Rows from block 9, named by matrix and row number. Rows with one number belong to one channel. Each number is 128 + 32 x the weight over the matrix's rms, rounded and kept within 0 to 255. All counts start at 0. Numbers have three digits each.
# convs0: first 3x3 conv (model.decb.0.1.convs.0.weight, 192x192x3x3), inputs 70-76, a 3x3 kernel for each
# convs1: second 3x3 conv (model.decb.0.1.convs.1.weight, 192x192x3x3, transposed), outputs 70-76, a 3x3 kernel for each
convs0.78:159131107083160127127120114121096115142108123161167099121136143134118139128132129073135137131130139144133092136113141137119120105168127110116139127131130128126125103124137135131135147133126
convs0.79:073157188145160097104130169147123164092100170135122133145147124110130139144124139139172165104111147120115150127147091128163169163101104210091100176132090201141121147112105134128127112108127
convs0.80:109146139159106097132100156118107128172183132127115102129101143126150114097193119117147150134091128124165096140101157131132127146124111131102115144140101135121172131143120133125130121116144
convs0.81:112105122098188121127122129121139144130130141168148043132131124137121124116137146124129125124079105181105168143124134118108118129142101097148127123103083146131124157142159161127122117107087
convs0.82:112110112109114121104122094133090172089073116016129175152119130132142139132150113173104104096089089094115139116151125162127093124128129030094145097144082034112085135110154083092147139119095
convs0.83:078135083117176178113075078174119118156106166142092084153137150141121137123102124197114169151174131096164153122115099120098086043138172124111199133132070172101156083092147113159082106133164
convs0.84:052132153156164086116184145064128138129126168082080155142134142129127128135162087122104154164113159143088139100099090128181091091140169038118135055151110021086082171175155126123112133064175
convs0.85:115144117114110148132138112110119160162100119152144079135099152148177108093176114104104144152145105165120092134090111129135130108145132134124118128143093152170080100089167147133074144131100
convs0.86:092108156114138140126122139136199187125120125118147113098111114140180113130113155123072092184150157065084097115122113146154141121134168125139137114120107176150121150132190125130130163151096
convs0.87:152101117171090113160103110142132115087074109025104174108119171114111108129074144098129141103141162151141066105116109107124095124124149140134126116114122137125145120134093122145151060127177
convs0.88:152098153096106147041091109106157120151086170126120107118123118132105140128131103124142101106146121129148156112170113195126113160186133186055054095160255150112138121110088111110156134058133
convs0.89:198183100142095175127160136129168111088115108134146153132160100124116128128126142154160133136112130087106143157163173203118142208158193148141117091097134135143164119096092094135099119112136
convs0.90:119127205052110086161173135192088087214142114141050173124108109096108146136097184126086126118111176105111162165130130170142107167154106068163130255114079051109095164125182255070019228157074
convs0.91:134115125136158116122117120121115113121122132082102171112168072119119164118065188125158141133138107116112142117132120135071126124117139129153112171151105134112130132166136143094140146163116
convs0.92:105103111154120118147144144145142113139128144126140154125138112105121129144122129178166131124118089109087116066121137092052195154109086093121097129137156118145133163094136107123128125095115
convs0.93:123144132123123091145101107138126124177128121134136142109116115133147114104102141157133085153154119191123162121121117153149127091162133128134131125115129138132106160129121159121091118146129
convs0.94:124146147118105104135155108089135098081133160214160102140144122121106140107143157103132104072152133082158095128155115155130105119137145118121134123093119149162131111128163056141128116114091
convs0.95:115120107107129122104128141114105143128134113125137106144103126130153127100197118110144141133111117117147118131141143121130158125156107139135085156176077126097161143136131110163118161136068
convs0.96:142131093134103137111127133146144118125142110106161115124135131115120154151163098114128098160119155130116131111161144157137121096174110135151121129106116103123132128129128121128100129123119
convs0.97:106126132113118125121108121125160121097123141134150097167153105111104140102179138097114148098133117165145124140131122122141142138165110149149107134107136121120123132120145129110124148113132
convs0.98:155147157194202143016109155071066166080094022191049143096161127141124136159147160078131201060138078061174142180188160087108180030137095058111146191153072198110114145191159041112120123062106
convs0.99:096117125093124117131112127105148133170136160149178098138127124151105133098142132086129170166176091156132110149189124138158086059104164105123138128128114099136115113132138127152146127190131
convs0.100:131094136147129131107135125093098129167133098136130121128089129144175104106157117102140141128135117146098137089104139127145130137155130111113120133097148130137138099124147115106142147108130
convs0.101:131113138193202095105128151120141134103137076080144133121111109138128162098161102144105123129101102110172036156110148105197182123125056159149105095108136119114137130171160073188127062116099
convs0.102:132127146158125164135102112166165138074118130124104097123122121133133106110104160135159146096120097114105095156152139152123085125161118129137138147117114088134115131098133110124102136128120
convs0.103:086159128126112129152132142121130136113092130136125129123134121163115146106179119185079066188192141091097158152147132146120112132164138149119116085143083114112142140097144180135102155115140
convs0.104:116098114103088130115130127124116113146110136148128122122141116144120110088127134151162123125152164115155127113115104130093109110149130126101150143105139138120163166105124091136123150117108
convs0.105:105255144105177130144124129158118110082140146137091110126130130122082160139136133109080157083125127065056123179108145196169229099170132095131082193082110081196149142119149162072160118105046
convs0.106:108163137155159111181152140133143136113130154075111152163162131104115124124134136189129118098118157114127130075105155121137151156199137103114128043126134167084090133154140103105153036108130
convs0.107:107120105090085151083042146105190164105124105175107108141121093125137142141117144110119181081172185098178186137116106077082125148150158103129162118203227078179231180138160200146131160117119
convs0.108:121137154064133153118108106134126146092079149108120118138109119113108122118143135150151118127103082086137187143131162133133086088094113101133070102131168149133142135102123065093111072083180
convs0.109:096104133133136113136151106057148146111126137155125103109136161160098119126140137114111120118146150100183103134101140138195141155130138137117153104096068160144096083174169113126112166126143
convs0.110:124162138114100141098114127164192131113109069128182105108177058091108154125126146087092153171110138218113125136133104102119150102139135119157115104128113126143106139112160113150101132110120
convs0.111:123138132155117082103142159133134126108114137137107128130137150146127112122136130130107097137119099157149120128119133152126114121123128092120124160106113132134112139133114129105156137128119
convs0.112:097095142146131126098094141085156120126129135133121110136149132111130134156108150170131105164176128110080153134138146131124120126115079143131112177123112172119133129126152154108124155110120
convs0.113:124104148162101116125123149129119087134137116167178158153160093132137164132143135171118135118107182108112106114174096135124156093134104132100146119112119116133162145102126113132154154094121
convs0.114:155111140168142139166160149135148154112099147131137171137146127086097149128147135122125138130118124101098113046110113116118110020046038149126118085131149139145154143118133115156128125087142
convs0.115:117132107053203137079168123145135134109046079158152111130147115114137133140155176099137117106119115045159111061076109028035098160109159083121145111095255053131110119119119148118136130184068
convs0.116:121106156019093149153134070152159133140108149079114124113138098143112131119132149090097127121192173153155098239148136203088143027074135128098246005135087179229171023117174189198102130148098
convs0.117:142095122134149144109111118137158155145143118150153094123161148134206120106250119121127131155145103146125111115139113143164104080165138123138116104096103151125129127131129165151141151137102
convs0.118:123125096079123104058150126090138135158094119121151132115143141151126100149106117131089123091071140101162138103122114121097137068105119137107122087121138132115132087140147172118121103095119
convs0.119:140127142146111115169064133134156098081115116138144121136151098149125138151116139122160088127160120124142132141123116087061125101164104092107129115132145255127134141137113143132131172172151
convs0.120:138096152172185125061140150112156120142132105092102107150131098121097132131144135121105120111138163097155123188163133085086115155103136132105128072095112112108170080088086142139111153138135
convs0.121:147152126124141139134137139159153127098109118115174096117207101135125127121152092159137070121111125082115202110143160121112096141137133136129105139125144148131118134104145136124127134123122
convs0.122:147109115111119125149094149127126087079120117097114126122113131136099127119106154165177178099062078157213157155129161182129141113077158090152149130130124120128093141137126100135127113130090
convs0.123:142161115203174203190131111109138178189148107103113091124175143133100109131133153217122108176172153223113158149157138132130135146127143094051134105073110125149094150144153051082128060092153
convs0.124:158144119134116176156129121125121066117132169081116158121162048125123197130067176114171154110093123133150121110153122123091144143099149152114110130124130141172110091145125152094117136127122
convs0.125:146147101123099146128144094152146110121155147107171112102210079117083145121141158126122125138122128102166151146165124119103129097137116133093151122127128110110146146132167124129105152144112
convs0.126:125128134139137084082100151139103140143163101125135137132131105108158136094160132133139141161087157129103118140099136115123092121158123134108131123120129127148138124133135115113117118125132
convs0.127:132139164136110132134120131093089132092122152072060164114136073116099140125024196101125113122123139194132165126096128143116080125092143148146135122123135152149137146118112079115142163120137
convs0.128:158134129147138114165088134143111135108154142136083115128128120154146128112101149184158136137072131126123143157131103159230136241148113174177191184083057111105189114130133077081133056132098
convs0.129:102106126112110105082084155140140111143128178216135090143117134144139099137102162154117140100151134103162171092106155100072049165148137082142152063076151101154138112126142123127115148115145
convs0.130:126133143166163085146102106140146113109114113091128147139138170116094092130122115130128118133137126146130141114132132113120110135120129145128129115103091129138165156121110148112136107117143
convs0.131:118119143138071079152079189133108146134093148086128164140154144130121162123133145157149129146138107145123148145128106104105108176143088242132095229122146222067061158114165171098156203147071
convs0.132:126088148147138126151140142118126128114098149114131133145149118137134088121088200143170123114139105175086156131122123156077109112116142168117138181135124127112152134157128157101135081143145
convs0.133:236115105209128219255096182109164123017170056136145148117142105128161110129133204107149146150195052084208212088118175087089070255160109070114076005136233255185124129142176040067107072093126
convs0.134:137134134114128107129110151161101131138140101114121108133129115142142157102104136108099171128089095167126132154117113180207118092090097158119135093143100092114138132101084151147129214196089
convs0.135:125147132132129115121097126117099085129138135134158149142148080129141116121144178110142123083107123151102141141107134123120142129168114140122126103145142131148124129127124125117152132101137
convs0.136:111144146130132100116126156157147102129148125153145079120144147105114107152190064106119061139090185124143149121164131156123127102170089118146122124135073119118120103114133149131085150113103
convs0.137:152107154118138155121151166109101131082093140104145070106108136161133117104144125095118109115114112123123103188131172136103150094119153157107112119095113146116138133127126116103088089099137
convs0.138:107137148155161158104170132119095177092090150161161107125150126152158139140134142078079119133146134177160138107161118112120151135097146037099139074102177177167089136136141160124176096105096
convs0.139:107172185071068180150175111098196115135119121152157066162134132130137118127140120192104131110153110110129142163162191204090115091157116089068129101135060169080103095130106109151147220138130
convs0.140:157128106079147159151108121151114144127107108113135086163100103114146096132144113142122133121135155132097133118136108112162103185141125122140107125146119099123121094113130141096131144095125
convs0.141:121104126105119137072145111129120086143133143144142122152144076120154131120118166107133125070100127170125143112169126130120103112178134139122087158126132115114134153116131117136131140106109
convs0.142:085130126107128086146153137118158109119084135147133123155168075109081127125145128131097160077080139141120102123106106137075112125168094104154145132107112152141116115141137175171123147083128
convs0.143:182130148209139165170085092064127157042089107135140133111137123141121137135144145117111123108178112189194158121157192135126125068076119138136080000150202205113117136161119024128150175132167
convs0.144:192107157176175035074089217108126110177171117024165125126142136159103157109152125170167161154172168058103107097090106059140174163126105141088126143169098016122098095132074179141164056145125
convs0.145:144123147117090141125106142131102117158153119124137101136084153120183111117209086147132134107160087122136109137114135115171122123136121119112140144115135138126147142115136139136100111148104
convs0.146:166122090109138120209162182127097124119102102094165088107104156142130132122127123129151148105098136135105124128140146098129207089165093188145131169212124105066141127111135154111136063127096
convs0.147:146112112138134147103147080126120131136135184097111127138125138128116121161143113153106140124128095161181119110093156088139038105142134140122152116155090107126181133124082089127131105099187
convs0.148:170139133131124112089099172133186188092171120131157097091082255117107069133174047077095142123196131137166088114136119084137116104168132111123163148116154144120155135157106131143172147108103
convs0.149:111139134156102127127116120105090140106116113115137140106106171142130099128116164129110136113162142124111129150074107158152101114163151134146146093133110107116106127115101116143147158161126
convs0.150:122144158171162186176087174123117112072108142125192134109147180124111128139116145080070134073101058096125114072153106209137105168071142103093152151141126079103096147156142146122134134140086
convs0.151:130135139139132112113147136143114127126128121123156115126113165164157103103157096124159079161095163097122139126110175150132103114121092131115142121117122145111131104139118140128141128109105
convs0.152:144127136137145168131125124151149151143161122118104134113148055129091161114179080176107145179079099076116141119133137146148084117168105144150056101112142108106129101149145160139087086109131
convs0.153:130102115117137137181113144090136138106156120144077127138155140133100115096157176082154118108120173060117187071085086111118123235165142000104124111164121156127160069100163142102050255117065
convs0.154:129134081159104123105108174152129144085140106121138149150135134103117136102129131103122131127105125087178089087145152177094094160093109212096164143068086022196216167124108162208173234222180
convs0.155:137140129144105090166101080149063068120176178111129148110118112158136138115119117116138125135057073132152162121112132159180168139141068153104107092109127117101134139124136094116095120153167
convs0.156:112128138122138128100118135098099129123129140130161079129125122136132136123174079105110115148165145132083134154072141124137128141165098090143112131110116167112116100133112143127097122143114
convs0.157:025080172063138177147153166150084184165100121150079140130143132124133104132131097139118152186200172179118125064108113069115165138136156200139136125096132081093143119175148107148151097051162
convs0.158:000080118048139165054115144196113163163153170097113126126122132147122153139116098151122130110091157191131180076065112045097148144103148146094124228111132203157149129174179129151127078112142
convs0.159:062055159051153207079138119159077197149097106126105147160129178113142111152144066172176150172140160176048131136115125186171136081101139248146074249071019098076082170100124191182115092089161
convs0.160:155130133108111169130140123086083102144128127151156118120157119131131113136123155095140129110142122174099146137139093114160135109125122105124104156147142096151119107116140160122116116135133
convs0.161:136139147130120135125134096098124105082127126121145088115116123142106117120168115115143140134123174161158133143144127109130162120131164124145129105126110121133167099132107117104133146126113
convs0.162:088114154029170131152146135085148130111174119140113141141130138110141111137148136096115101075148141113132095150162109136062146103119141099095117091116106027100087124153115136127129147104150
convs0.163:122122111091169102121134120135147140129124137148145108131136119133105125122145117098183101164064108112154139153100109131070158102174120147123132147125118143112081100148149095126123153118121
convs0.164:072176148132117105184136090146159102131133084025100118135117119144144153135161138142113134099177119079169076082130143104089155117150140110143148133074087101102120084134160085118084129116114
convs0.165:143130129142137109129122151126108133175143097132140098148110144114164121118188102133122152150114157133109078118114124099136162135160100103107105138134120123122138110129149127123115124113118
convs0.166:102133098125120148151125096176167145107150130097133203102176156165072125126115147103128114132129086138155135128161166098140112128096119112123125117130142100148170113168090142122192115108136
convs0.167:121135150100135110140128130161127122132129157128161092105194086136117154145143134069140139121112089121141132133157115132125146086152124123141131118116121131152110120134114113130102134128127
convs0.168:151120135115168137091133205118105118128151101183047125126147111122107140150114174219168180182111168168044078200155128231217191131171147159106137192154115051045079079106147131106119148162130
convs0.169:141128121122116137120104127118144168126115114131161121125125144121132174122160146176131154151139158095124094104148146126133157136120138116138139130140128127129110128164136181143135141093112
convs0.170:119110127092143100177096079148133106138121177130136152148129121129127150117130133116084096110128157130119138112118136148137138111133057153116130106103158122109099132102132083107123147113113
convs0.171:160134150063118155031170067133139148137169190098079144113122142133121129147122110171195203124124177082067109159125162080133095031108130087112140119148181166149086114107078047091158083111145
convs0.172:113109152114147108084151126199131082113129159104111103168193030094070152137171104109108161139139130145154140146157097124196121130090094119121161112122108141118171111108098134160137124114119
convs0.173:128103127134122100134132155150156153165144132176102123104112113162143083121098159174085168168174133125129145126132128118117112098147109147131145144104112162121131125106125159114138171123102
convs0.174:109169109039200136075107140202144108196149119096112117108101134144097195129146089153103166134131099146094114128126142102079164162110104153151176136099141037096164047129116094131154049097129
convs0.175:127117106122129124170132136121130142129142132107135095148109109122158176124150148158106113100140126119092133119118118124125128138108124096145137088115167164106156129136143141148124119158095
convs0.176:111142124124115137140115118133102131104094170132101152139145078123141180122085172120167133118135112119141171137129130150084193180102095142120138146133135139127119126119125151146137138185096
convs1.78:146164111170164165184139158169141102154135132122137149197087170106255109121160152115144108151101095125128131091167124211000190152159121080108119142112132100138132136115117125104096132139121
convs1.79:093088097069159124051108161049090135221163215196183130169071112093144118102242116106113123075109119108115123153166125176148135166033111150077153191177092182196204125125085132158086131121130
convs1.80:120131138139160087165128121116111141159097127118122135181002115087255144093234129149144130140104099145118135084254136194000146157013106104130150173124055090080150146137125135099114134130144
convs1.81:103102141189045103147055162123224141135181111189173097092124173109089150218083150106141180124112169154159106166114158132211175037120200123127121187158112189136100082176153143079098158123141
convs1.82:169225179060037170138148115197170078233113042150178206114113157146119092116115140161133146168081092144127153114126130104113159098118142096134085177132203145215114153142092157093146177145145
convs1.83:071184190035009117082067122027118107251255174248255193055121126137081119066120119136127100175152030126097116182153104073131129091106079149103102150121138148172114160152158002036209113080123
convs1.84:156170144126092178120193172191155104175201154091216072139111170163125105182137119081127136125118117144178115126151095086055126064109123092169135103124131104086121131135117143130131168162110
convs1.85:151148165116130134150143125113101126091098107113123138183044147092255073116170157117156142164108103140135139083209102154000142148115107126152129177110097101157153156090103141124137111154135
convs1.86:118165126146139117125140169125127116147095087132159144017134190255098139192115146165124117098166101139113116223122116000160137053164161110103119123190119146109157116115139087118142129125158
convs1.87:137105123169129138188183136117074168147132144127179177038113154255097136203139132160121130119155132150141144200119129000105098039131152140143085117164100122113076111103152121123142150140151
convs1.88:149255140206165070129141101255000084255255061155218158158140203167135120163127149161136147134125098112113108143151093153170181129169154108206169000063158157224115114082154076083161153081114
convs1.89:111114167137196137108080077137084144136148150128000073176030114121239099111217143105122124129097142126126109112255162156000169155052139128110121112119156091132111149121117130181157157148144
convs1.90:097138104114109162094084128167162224072043170182223072070121134119142143175125138123125162087174162154121171229161139054105104026146108133119080125188098179115134166191094159176128129100126
convs1.91:093134121160107134154134129098116178114116145116161146000127148255142132249105158111139159111150106130119155233126174000144101000147147134122143114127117123114128138123100107132149117127152
convs1.92:163121118136128147153132134147154094149255158125055125120050102174217093127186113113116138169139136114130094141212147058042157114025125164156099071000134084076171144155116103108121072102123
convs1.93:115138095129160129140136115135125156146097085116162116062056199175129131159140124094084149105054100135106135214217162063123145086065155199132197056129108156075107145154168131124116156143189
convs1.94:092075170090183128075135123229181100151204067109013151093095164064097165174165107155144168151125117149145140112146156172099125063085131152130101097072164084154198069056129096083089149137141
convs1.95:141109148156163121143127168139113099162103115129135144191007130107255131085255120131139136129090123136130121072255142179000154151003129069119130139124121124113121134119120165116120111123149
convs1.96:148149148099142117125150128126090096125125132136111095161063116123136145085255117101154126118106127159126113111182123145126135170000153146125132088172152132104133103127126141139119147068109
convs1.97:129129118143160155145131138169120125135130144151113105145057108123107168076255110117106085119112116155116122121215141151161117193000143132143122141148121154119133095115144147129147128133107
convs1.98:092171150142077102145139090040187069145154132173205144099069142177105134182195107094150136139152115143137161157165078058122098075017178157098074200136107155129158190151119110181177093107145
convs1.99:103114143124135114116110128169110115157139147174148078097071211084175139191156155118166149141062147135165131156171140200083158054119112153132130090115052123141132150103133085100165116093128
convs1.100:120126133132140173131152124098118145136131108061091133158068144076255087136161114142157117138095113134107107110229129197000156122113127113164134161086080115082095140120092097091112123121160
convs1.101:115091150239093029129140159000091223058115176255255075105106174166082162182147142103128123105130082115158134182158174139184173128141141181159083213190172152145153157136087100059098087081138
convs1.102:193144087152195166145157180104078192161166248089123140061108148255145100194147126129117141094144166134128190200115116000096124130118118145129033104177030131099116124093104123114091104158097
convs1.103:063083134046130106072088061131212177148093116078153129090000183103166113195179114151185175084065104142135114177248148127028134055068140157086146153151104131216126162141177099117119135129096
convs1.104:128095099125162133190221116212155060242241137127098170116105169175105102188131154124142114115132130127107086160164131071114135065101120082128037068000079065115068112130135127093154090104118
convs1.105:094185175107051015000011100047151141063255190243085135103097104101154117150136117128169144126136167137169110159110114091088162049121144117111128166162182138108166155113107131146134108114094
convs1.106:066113108124093108112081150140095098141111125071146113122069108114081124089255054160164164120175087143128101124176150135142152114000122129158229141189137139157090122120112128142070150148123
convs1.107:106143104143075079073098081110102080186204202079064139075103131192150089164138146095100145120133145126194145178137121040146167105110127120108147112047136168228196199160140138101137100160064
convs1.108:150172108196255205214131076133201067124169088068137110112149140173109187183148169139160105115124091133129097097124147118142116074119107079127132000010196118000071109080065082087093108090125
convs1.109:112097203094047084119119129039089138226255135113133124148148122141081146144114128136125134108168110126107125092140122115160132102137129131028139117161149108131067138137148095147158132090131
convs1.110:124106152112172160137136147135103124141116113139096082152070135136111154077255128118128126119141146163126110127141135121152105177000134114130126167135097069117117130125159146118153125104121
convs1.111:149143114199175113131114137125096080199097170159228154119011184137255098169193120118116127139152116158144153186255121123000172077081157203118122130194077056059153141099128145132141128130167
convs1.112:114082085149074103115189086179255154195255143146112087063095131255081140151162107129135121095114097122105106234167140000172157092109176210165080172000136145070103180113110148098089157139160
convs1.113:119125154145155147145139090150089114117103136141104095086033156255210121079242126119134115126130151162120119168177124000055122192034157105111114103145107105141100136135128126111129143111133
convs1.114:217185134097131092103134056094123134153174183174154089112073101172137161088146112156130102121143118136132178161201098095092132165070121082102131162193158126078179130126145105098127100114141
convs1.115:159108132032064169058061148120199126199203137139065106117103148078078159108110117145090139149144153088091122127127095119152125114146152164150185086124171095087214158144134107100093053104124
convs1.116:102112099194136176185143158110255195168107000142156114130160166156185112141135113203128147131102164154150161108127124139111138119133153058000118131000176143174156080133099129121143158119068
convs1.117:118147143152120102088125135074147106179110126125122111059099176166154149171175156131125162130123086121118150203189106050108123070066152116124099102155154141131135162147135137134153139117119
convs1.118:089136185072010094089080114117121093188173105168158086123079127065249093106082127098121103094139137133111073144183100200000146138158128135104187129151226117122192165130100086117141130123125
convs1.119:120170062149166098126099117206089173084109156196214161141000143126211100114210077108111141149102117122104113117255136116000165120004177094075111149179127205143182170152157108154110061090146
convs1.120:119138186157044082132133143091160117184182115173167182114060127104255138124179141127132102138102116139117079111203127154010121128129094066130177123135210108109130082082104059118102027085174
convs1.121:112139154119134113148189163145097111132137120100109124166034120100240137092255142135137116100126120127122136078226120189000103134000148122128157144133120120159118146114148114142090153120166
convs1.122:152103111160161125143112155173133113131127104135162101086138154081198164217149158103109139158157123141149167152119134190078128012111083158155131114106139158098114157097158117125097095131140
convs1.123:142130164174103140112124138154177074205255150163111128072137139101163144172104158110056111134149111142170152179129116130133123085197094147060171138008140072160096125111153079118165084130135
convs1.124:127125124151141132127132125106130145070094136125121137052134140255135131210100134102146141109128129113133125216127142000132116057145126121135123122161139114127121149124109103128120157138150
convs1.125:120150155149147123133137157125105095134118109140101115162076131101147159115255128099141147135124122141126131136152135149099104159000144139113137116136102109092133163111133143134121139103117
convs1.126:110135130153123138118161125127118133139120101138131145172029135083255139104240123152160107130105116143131113104233118194000132143045108131139147167121174086175123167111116111104123130128158
convs1.127:120114154133111135135113128095150126131152133157127163050118129229092153201118154102126153145119125116125139189139135003159093043143097123126108131116137161116160123115137128099143122100137
convs1.128:103127100162242143124128146255000100155115163178250091136108157163149147189141145151093158105138099124136158175102126101107143098164144154232199176120079119112141129080114129122171155130143
convs1.129:177179127127115124120126074169112015149208134157163159016111145255132081176153089132108060132090073128149139248167148000121150089102197150117134097193176078113219179158038170154090136148170
convs1.130:193134115142114087095128125115102202151086198130126182142135092187218106089124139169152168123115101068093134115107163056043127117103132166136068141119166188120119097147140075088108118120133
convs1.131:103075145140180154104157125220097189158106095127210166136097150114160163081186123110139152099111130125100122177206115138061133147005178178109108060129156170126204090151132180156190155107138
convs1.132:088108142168091131171125094181179140145180151145199157026084110255149110180158107143133115134129149120153142205146148000111133121091140130085095095101129099137143121117110111130134149136152
convs1.133:151176100151149144171155098091125102169189125126141176055126149156111128217132123060133152123099145143139144231151094042132125026121147120096067151099188139126159149167151111172126079129153
convs1.134:163153132097172080098170115200000034202023155136215172157091112135132130101204108162127116125164150145125103102121102164165113122071131114139139078179209173115115064030137040055102096122136
convs1.135:113119142163124117162159103135130098103107156111136124045058134255140131149229102127131103137112152136121138195179157000105111128018166119104101117092094138130121147133124104112140140156140
convs1.136:116147150130124109107131146129120112144108086142102096149090135108121156084255111114161133129131098139097136114141105129134112176000169097110126126128131161097137146139137103111127138104132
convs1.137:111134184191167149102142159090119141179170205157133158171105164077255090120116167088137153139095105131129122111173100204000162140159108090130129184133051149131071155132143111079145119110136
convs1.138:132157154186175138138120130147171098178116137102183085146048155130157124126203119132132105146117098129116149132232105103072146126030157159101130044112164092141168138151147194172154127131154
convs1.139:103148161055153125014066108148130044255243045159036244037136133143091109142090089177176169168110121104183093196090105080131116058121136124156117074085178024134216098117143173133108094132102
convs1.140:123132081190152152178145114116082105144149108109123130166071114089154155072255105135109143104125127147144118096196129149096124203000142089106136105170185156123109100152126152125098120121152
convs1.141:135112137101151148124129117143117105114095141160138124105060100255126153079255116122115119124103147147129133171204136000118123186000135115099083111180111161134149116146137117095136158133115
convs1.142:129140102186118102180147129179215183176161187166178151175050130132142133107255108102129139119156117158091161123199145144135114151000138079179100173137123157146145103115141097107107158122115
convs1.143:201142057148123091064106046044131096132169103070160226173064154094170129147205112141137104122127131133123145112196148162045163143006132088071122187168175167067176123128122142177158107149130
convs1.144:157136200178056081092109000115097255255014229237255223111102095139166108113106125171119137116123101089086174143153108147124122084116096154118123099169014179095055033101226031009197172113136
convs1.145:126154152134156132124143139122133145139128097140125120178001131098255111124200154150150100146089095135136142079239121190000139128064099105130113180135101112149154140103087116109122114140155
convs1.146:058129163134082042174062000151238121122183088255248142151103101154138113145163149115161095144132112086112136151199192136163128130070122194178205202054170088086189174123064084120143037107125
convs1.147:122115150046052119155137180090101158127144195136163121100166132175106135126155126123147147127134108115092100159144115067155144111111102095117171183105085159162178189167105069128168209106138
convs1.148:119122126115122132141121151098127110133132128124126135111101162118115161222134160134120182119158083101112136149130106109119133000138119099106126158182117132103140139125162135155110100105121
convs1.149:109105152135108131106067113121130088092129060166193169000144127178135137189099142091147155135137101141140137255128109021117103043154113157144124176135134157118162135138148164136124129148146
convs1.150:109112120135107068121068101136111139163215240092126195113092146165199120163141130187104127179174197158196184153134117067049166060098148110124163078062170169187066132116100126155137130161114
convs1.151:128122145158151104154137132084090144106084127118121103185028132093255110117212145143139137144116135111131128070242118181000148140063119094137118130105097107100109116130138138092133107111150
convs1.152:114144140101143138126130091149085128114139107146061067128085151100191132154187142136153090121114119143135133125143146169056136108078119101132115129124131172161099130126150107137175137105122
convs1.153:114140121141147129108179135117130255164127116178090128091112143194128143123169112029121199088161164081094189225123089024126132123094139115158123092183079163073157154174056165183137127139104
convs1.154:082122081132212168188120160255160045068013223163082228179073130115210147107178131124114149107098143105143162116183106193050123149069167091078135208188139161233111077123129107108148111198115
convs1.155:136106131083090112133117114131139109087200085098223164048114180204147112170107145130114124125107155151086107190156163083055154097145105118182177128093157132107100072141133080099129127073162
convs1.156:123108105103151134126148141147119109160080109106127126175084166069255093094164140124135120136111121137133109115210103205000160132115099156152110145173158131145155146120102128118131103127148
convs1.157:098122155145048103119155098169240143208157103075187075141039113157136129163200138124173128146107115169042063109216143118080144108048143131094174122112098126095124134144104141159211142117124
convs1.158:077123108060090198116134150101233121224234076225098100143107152113152120131121116104098070136134092142107058147141115164143140121153125129071122171000146151250153164164139092083070144099142
convs1.159:125108190001016173041067171099255015255255192187166167077123132134109123117115128133140096145181075081153059182126126175193158114146140126229133241076138135159187126113126144071130149104120
convs1.160:129135141124143143140131126121105104117121108134134157067116132255201107126154109121100143132145128113125120182144102000019175138134133123126117101126110168157125107091122071095140128132144
convs1.161:159185168139140124142127148132124142163133097109139125185006139088255093105177115125172093162125117157141109078223139199000141122110098092115083119089099109089139143144112141146147169181140
convs1.162:186169127099136170149095123027252138092255128142080098113065150091153140152161095141159115152163169157145147123140101147074134132063145097173159091088145087084138134113173146125125116093091
convs1.163:158160093164121076127098108134148093136255201188163151164000123094229161108255126078155119134195105141109110139255108145080144182022150105147135161098062120178102124125084114091075143126082
convs1.164:151112098065106170129124155124094147125161145074135149125019152153189055140195111158127123091090147119129160185232090099000199136079145141127158134194126137105127141189099157147210152178137
convs1.165:115130166115107096118148128143109125082087109106120125196009131082255134109255113111146115129127124136101138073242150179000129148022114127135108136103155122145111131134118142106117144110142
convs1.166:147148127066131116084084138082097138159226136149112078059170168129129140102123151110127137137120144118145079174113124108133090156143135129130174114086173124103153180134123113132154107106115
convs1.167:158138136098138116088152153119103112171137149154108122157059153098219126110245118119137138141146111132107154105196132184034098153000147132113135107150118176127134141134111129119140141114124
convs1.168:083056105097071143037064135170255104181086104165116127059117125183133158191162142145163174133165111114070130196119128042113125085135114093132122166130145148134126100131120142129148083067147
convs1.169:124131132126143117141118144120099126116112110125154138149072138114198118169170109156113126128132128138152103126181116115028124073103156109135120134128119145126111130146123094118143117143141
convs1.170:123147145074096138123087147157212118191255157112176162151129132222137088130172090152145121102081075117072080099169136006114162132093139099150129103076223106095150034157152094117115137139132
convs1.171:155111145129123109107087066190189139135183039210219078135095165118131141144141096127135138072096125091085087117152089152159137065170161129091103129111149058029201080120099152153147135159164
convs1.172:129134153180184129161120155167115100106207154147175107140040139122185142066234126115164099155125120154117140108211135150057118173000144117127146150126153103100164109119109135102143162115111
convs1.173:123126076163136063107130102199150154147224119135144151153000181140208122183167132177123169138127136160126121113249132105000181102054145164107138094134131155128114098145143125102113089104155
convs1.174:123085129125141158131092144136114133152187115171241089179025134151210093137179119157113111171115113175133102070207134090000157047087094124141120120145117124089108149133111107091149153124128
convs1.175:175166116099145185157135108143157146162116073092107135127042157167218141063213156133128098125118123150148123132177094061037142182098113103139123133112147118097129127124104104102104100157133
convs1.176:125129140160141123142106160121118157115118140159122142021122134255119141190111136096149119144131146164159143235121132000132130023130122101138154126166114084081107124129129073112148123161134